From a checkpoint of a small image captioner: encoder depths [2, 2, 2, 2].
Rows from block 7 of the text decoder of a small image captioner, named by matrix and row number. Rows with one number belong to one neuron. Each number is 128 + 32 x the weight over its row's rms, rounded and kept within 0 to 255. All counts start at 0.
After each neuron's rows are labels from the 100 texts, of 14848, where the neuron reaches its highest value: "tokens" is the input token at the peak. Only what is clearly more common there than usual is listed. The data: small charts drawn from random numbers.
# fc1: MLP up (decoder.blocks.7.mlp.fc1.weight, 256x128), inputs 0-127
# fc2: MLP down (decoder.blocks.7.mlp.fc2.weight, 128x256, transposed), outputs 0-127

fc1.222 [128 128 128 128 128 128 128 128 128 128 128 128 128 128 128 128 128 128 128 128 128 128 128 128 128 128 128 128 128 128 128 128 128 128 128 128 128 128 128 128 128  18 128 128 128 128 128 128 128 128 128 128 128 128 128 128 128 128 128 128 128 128 255 128 128 128 128 128 128 128 128 128 128 128 128 128 128 128 128 128 128 128 128 128 128 128 128 128 128 128 128 128 128 128 128 255 128 128 128 128 128 128 128 128 128 128   0 128 128 128 128 128 128 128 128 128 128 128 128 128 128 128 128 128 128 128 128 120]
fc2.222 [128 128 128 128 128   0 128 128 128 128 128 128  78 128 128 128 128 128 167 128 128 128 128 128 128 128 128 128 128 128 128 128 128 128 128 128 128 128 128 128 128 128 128 128 128 128 128 128 128 128 128 128 128 128 128 128 128 128 128 128 128 128 128 128 128 128 128 128 128 128 128 128 128 128 128 128 128 128 128 128 128 128 128 128 128 128 128 128 128 128 128 128 128 128 128 128 128 128 128 128 128 128 128 128 128 128 128 128 128 128 128 128 128 128 128 128 128 128 128 128 128 128 128 128 128 128 128 255]
tokens: "a"

fc1.4 [128 128 128 128 128 128 210 128 128 128 128 192 128 128 128 128 128 128 255 128 128 128 128 128 128 128 128 152 128 128 128 128 128 128 128  83 128 128 128 128 128 128 128 128 128 128 128   0 128 128 128 128 128 128 128 128 128 128 128 128 106 128   0 128  37 128 128 128 128 128 128 128 128 128 128 128 128 128 128  84 128 128 128 128 128  32 128 128 128 128 128 128 128 128 128 128 128 128 128 128 128 128 128 128 128 128 128 128 128 128 128 128 128 128 128 128 128 128 128 128 128 128 128 128 128 128 128 128]
fc2.4 [163 128 128 119 128 128 128 128 128 128 128   0 128 108 128 128 128 128 128 128 128 128 128 128 128 128 128 128 128 128 128 128 128 128 128 128 128 255 128 128 131 128 128 128 128 128 128 128 128 128 128 128  88 128 128 128 128 128 128 128 128  71 128 128 255 128 128 128 128 128 128 128 128 104 128 128 128 128 128 128 168 128 128 128 128 128 128 128 128 128 128 255 201 128 128 128 128 128 128 128 128 128 128 128 128 128 128 128 128 128 128 128 128 128 128 128 128 128 128 128 128 111 128 128 128 123 128 128]
tokens: "a"

fc1.48 [128 128 128 250 128 129 128 128 128 128 128 128  65 128 128 128 128 128 128  60 128 128 128 128   0 128 128 102 128 128 128 128 128 103 128 128 128 128 128 128 128 128 128 128 128 128 128 166 128 128 128 128 128 128 116 128 128 165 128 128 128 128  29 128 128 128 128 128 128 128 128 128 128 128 128 128 128 128 231 128 128 128 128   0 128 128 128 128 128 128 128 128 128 128 128  81 128 128 128 128 138 121 128 255 128 128 128 128 128 128 128 128 128 128 128 128 128  99 128 152 128 128 128 128 128 128 128 128]
fc2.48 [128 128 128   0 128 128 128 128 128  57 128 128 237 128 128 128 128 128 128 128 128 128 128 128 128 128 128 128 185 168 157 128 128 128 118 186 128 128 128 128 128  47 128 128 141  71 128 128 128 128 128 128 128 128 128 128 128 128 128 128 128 128 255 128 128 105 128 128 113 128 128 128 128 128 128 128 128 128 128 128 128 128 255 128 128 128 128 128 128 127 128 128 128 128 128 128 128 128 128 128 122 128 128  72 128 128 103  92 128 128 128 128 128 128 128 148 128 128 128  16 128 128 128 128 128 128 128  68]
tokens: "p"; "g"

fc1.45 [254 128 128 128 128 128 128 128 128 128 128 128 128 128 128 128 128  35 128 128 128 128 128 128 128 128 128 128 128 128 128 128 128 128 128 128 128 128 128 128 128 128 128 128 128 128 128 128 128 128 128 128 128 128 128 128 128 128 128 128 128 128 128 128 137 128 128 128   0 128 128 128 128 128 128   0 128 128 128 128 128 128 128  93 128 128 128 128 128 128 128 128 128 128 128 128 128 128 128 128 128 128 128 128 128 128 128 128 128 128 128 128 128 128  20 255 128  67 128 128 128 128 128 128 128 128 128 128]
fc2.45 [115 128 128 128 128 128 128 128 128  94 128 128 128 128 128 128 117 128 128 128  36 128 128  95  41 128 160 128 147 128 134 118 128 128 128  35 128 110 128 128 128 128 255 128 128 128 128 128 128  93 128 128 250 128 128 128 128 128 128 128 128 143 128 128   0 128 128 128 128 128 158 128 128 128 128 128 128 128 235 128 128 128 128 128 128 128 128 128 128 128 128 108  52 128 128 128 128 128 128 128 194 128 128 128 128 128 128 128 128 128 128 128 128 128 128 120 128 128 128   0 128 128 128 128 128 128 128 128]
tokens: "d"

fc1.216 [128 128 128 128 128 128 128 128 128 128 128 128 128 128 128 128 128 128 128 128 128 128 128 128   0 128 128 128 128 128 128 128 128 128 128 128 128 128 128 128 128 128 128 128 128 128 128 128 128 128 128 128 128 128 128 128 128 128 128 128 128 128 128 128 128 128 128 128 128 128 128 128 128 128 128 128 128 128 128 128 128 128 128 128 128 128 128 128 128 128 128 128 128 128 128 128 128 128 128 128 128 128 128 128 128 128 128 128 128 188 128 128 128 128 128 128 128 128 128 128 128 128 128 128 128 128 128 128]
fc2.216 [128 128 128 128 128 128 128 128 128 128 128 128 128 128 128 128 128 128 128 128 128 128 128 128   0 128 128 128 128 128 128 128 128 128 128   0 128 128 128 128 128 128 128 128 128 128 128 128 128 128 128 128 237  84 128 128 128 128 128 128 128 128 128 128 128 128 128 128 128 128 128 128 128 128 128 128 128 128 128 128 128 128 128 128 128 128 128 128 128 128 128 128 128 128 128 128 128 128 128 128 128 128 128 128 128 128 128 128 128 128 128 128 128 128 128 128 128 128 128 128 128 128 128 128 128 128 128 128]
tokens: "p"

fc1.183 [128 128 128 234 128 128 128 128 128 128 128 128  14 128 128 128 128 128 128  90 128 128 128 128  36 128 128  99 128 128 128 167 255 128 174 128 128 128 128 128 128 128 128 128 128 128 128 197 128 128 128 128 128 128  79 128 128 217 128 128 128 128  45 128 138 128 128 128 128 128 128 128 128 128 128 128 128 128 128 128 128 128 128  23 128 128 136 128 128 143 128 128 128 128 128 105 146 128 128 128 159  86 157 219 128 128 170 128 184 128 143 128 128 128 128 112 128 101 115 220 128 128 235 155 132 128 128 128]
fc2.183 [195 128 106  11 128 169 128 128 128 128 128 128 244 128 128 128 128  17  11 128 128 128 128 128 128 128 128 128 145 128 128  82 128 156  32 185 128 128 128 128 128  75 128 128 128  88 128 128 128 128 128 128 128 128 128 128 128 128 128 128 128 128 186 128 128  67 128 128 113 128 128 135 128 128 128 167 128 128 128 128 128 128 222 128 128 128  97 128 131  43 128 128 128 128 128 128 128 128 128 128 117 128 128 128 128 128  52  12  85 128 128 128 128 128 128 129 128 128 128 128 128 128 128 136 128 128 128  66]
tokens: "p"; "g"

fc1.86 [128 128 128 179  52 128 128 128 128 128 128 128 128 128 128 128 128 128 128  67 144 128 128 128 128 128 128  98 128 128   1 209 146 128 255 128 128 128 128 128 128 128 128 128 128 128 125 255 124 128 128 128 128 128 128 128 128 128 128 128 128 128 124 128 228 128 128 128 128 152 128 165 128 128 128 128 128 128 128  16 128 128 128  59 128 128 128 128 128 128 128 128 128 124 128 101 128 128 128 128 187 128 128 203 120 128 173 128 128 127 128 128 128 108 128 128 128 128 128 189 128 128 128 134 128 128 128 128]
fc2.86 [128 128 128 128 128 138 128 113 128 128 128 128 128 128 128 128 128 128 128 128  68 128 128 128 198 128 128 128 170 247 128  83 128 135 128 238 128 128 128 128 128 128 128 128 128  80 128 128 128 128 128 128 128 128 128 128 128 108 128 128 128 131 128 128 122 108 128 128 128 128 128 128 128 128  91 161 128 128 156 128  84 128 176 128 128 128 128 128 128  25 128  45 128 128 128 128 131 128 128 128 128 128 128 128 128 128 110 128 128 123 128 128 128 128 128 128 128 128 199 128 128 128 128 128 128 128  21   0]
tokens: "a"; "u"

fc1.154 [128 128 128 128 128 128 128 128 128 128 128 128 128 128 128 128 128 128 128 185 128 128 128 128 128 111 128 128 128 128 128  89   0 128 128 128 128 128 128 127 128 128 128 128 128 128 128 128 128 128 128 128 128 128 128 128 128 128 128 128 128 128 128 128 128 128 128 128 128 128 128 128 128 128 128 128 128 128 128 128 128 128 128 128 128 128  36 128 128 128 128 128 128 128 128 128 128 128 128 128 128 128 128 128 128 128 128 128 128 128 128 128 128 128 128 128 128 128 128   2 128 128 128 128 128 128 128   0]
fc2.154 [128 128 128 128 128 128 128 128 128 128 128 128 128 128 128 128 128 128 128 128 128 128 128 128 128 128 128 128 128 128 128   0 128 128 128 128 128 128 128 128 128 128 128 128 128 128 128 128 128 128 128 128 128 128 128 128 128 128 128 128 128 128 128 128 128 128 128 128 128 205 128 128 128 128 128 128 128 128 128 128 128 128 128 128 128 128  31 128 128 128 128 128 128 128 128 128 128 128 128 128 128 128 128 128 128 128 235 128 128 128 128 128 128 128 128 128 128 128 128 128 128 128 128 128 128 128 128 128]
tokens: "p"

fc1.80 [128 128 128 128 128 128 128 128 128 128 128 128 128 128 128 128 128 128 128 128 128 128 128 128 128 128 128   0 128 128 128 128 128 128 128 128 128 128 128 128 128 128 128 128 128 128 128 147 128 128 128 128 128 128 128 128 128 128 128 128 128 255 128 128 128 128 128 128 128 128 128 128 128 128 128 128 128 128 128 128 128 196 128 128 128 128 128 128 128 128 128 128 128 128 128 128 128 128 128 128 128 128 128 128 128 128 128 128 128 128 128 128 128 128 128 128 128 128 128 128 128 128 214 128 128 128 128 128]
fc2.80 [128 128 128 128 128 128 128 128 128 128 128 128 128 144 128 128 128 128 128 128 128 128 128 128 128 128 128 128 128 128 128  29 128 161 128 128 128 128 128 128 128 128 128 128 128 128 128 128 128 128 128 128 128 128 128 128 128 128 128 128 128 128 128 128 128 128 128 128 128 128 128 128 128 128 128 128 128 128 128 128 128 128 206 172 128 128 128 128 128 128 128 128 128 128 128 128 128 128 128 128 128 128 128 128 128 128 112 128 128 128 128 128 128 128 128 128 128 128 255 128 128 128 128 128 128 128 128  19]
tokens: "e"

fc1.75 [128 128 128 141 128 128 128 128 128 128 128 128   0 128 128 128 128 128 128 128 128 128 128 128 108 128 128 128 128 128 128 128 151 128 128 128 128 128 128 128 128 128 128 128 128 128 128 128 128 128 128 128 128 128 128 128 128 150 128 128 128 128   0 128 128 128 128 128 128 128 128 128 128 128 128 128 128 128 128 128 128 128 128  85 128 128 128 128  93 128 128 128 128 128 128 128 128 128 128 128 128   0 128 128 128 128 146 128 128 128 128 128 128 128 128 128 128 128 128 128 128 128 128 128 128 128 128 128]
fc2.75 [128 128 128 128 128 128 128 128 128 128 128 128 128 128 128 128 128 128   0 128 128 128 128 128 128 128 128 128 128 128 128 128 128 128 128 254 128 128 128 128 128  59 128 128 128  51 128 128 128 128 128 128 128 128 128 128 128 128 128 128 128 128 130 128 128 128 128 128 128 128 128 128 128 128 128 128 128 128 128 128 128 128 131 128 128 128 128 128 128 128 128 128 128 128 128 128 128 128 128 128 128 128 128 128 128 128 128 128 128 128 128 128 128 128 128 128 128 128 182 128 128 128 128 128 128 128 128   0]
tokens: "h"; "z"

fc1.69 [128 128 128  59 128 128 128 128 128 128 128 128 128 128 128 128 128 128 128 128 128 128 128 128 128 128  64 128 128 128 128 128 128 128 128 189 128 128 128 128 128 128 128 128 128 128 128 128 128 128 128 128 128 128 128 128 128 128 128 128 128 128 255 128 128 128 128 128 128 128 128 128 128 128 128 128 128 128 128 190 128 128 128 128 128 128 128 128 128 128 128 128 128 128 128 232 128 128 128 128 128 128 128 128 128 128 128 128 128 128 128 128 128 128 128 255 128 128 128 128 128 128 128 128 128 128 128 128]
fc2.69 [128 128 128 249 128 118 128 128 128 128 128 128   7 128 128 128 128 128 155 128 128 128 128 128 128 128 168 128 128 128 128 128 128 128 128   0 128 128 128 215 128 177 128 128 128 128 128 128 128 113 128 164 242 128 128 128 128 128 128 128 128 128  58 128 128 128 128 128 223 128 128 128 128 128 128 128 128 128 133 128  75 128 121 128 128 128 128 128 128 128 128 128 128 128 128 128 128 128 128 128 218 128 128 128 128 128 128 128 128 128 128 128 128 128 128 128 128 128 128 128 128 128 128 128 128 128 128 255]
tokens: "e"

fc1.44 [128 128 128 128 128 128 128 128 128 128 128 128 239 128 128 128 128 128 128 128 128 128 128 128 128 128 128 128 128 128 128 128 128 128 128 224 128 128 128 128 128 128 128 128 128 128 128 128 128 128 128 128 128 128 128 128 128  34 128 128 128 128 255 128 128 128 128 128 128 128 128 128 128 128 128 128 128 128 128 128 128 128 128 255 128 128 128 128 128 128 128 128 128 128 128 203 128 128 128 128 128 128 128 128 128 128 128 128 128 128 128 128 128 128 128 128 128 128 128 128 128  34 128 128 128 128 128 128]
fc2.44 [111 128 128 255 128 128 128 128 128 128 128 128   0 128 128 128 128 157 255 128 128 128 128 128 109 128 142 128 128 128 128 128 128 128 128  41 128 128 128 169 128 163 128 128  87 142 128 128 128 128 128 128 243 128 128 128 128 128 128 128 128 128  14 128 128 184 128 128 173 128 128 128 128 128 128 128 128 128 128 128 128 128 108 128 128 128 128 128 128 128 128 128 128 128 128 128 128 128 128 128 139 128 128 128 128 128 165 157 128 128 128 128 128 128 128 128 128 128 128 128 128 128 128 128 128 128 128 255]
tokens: "e"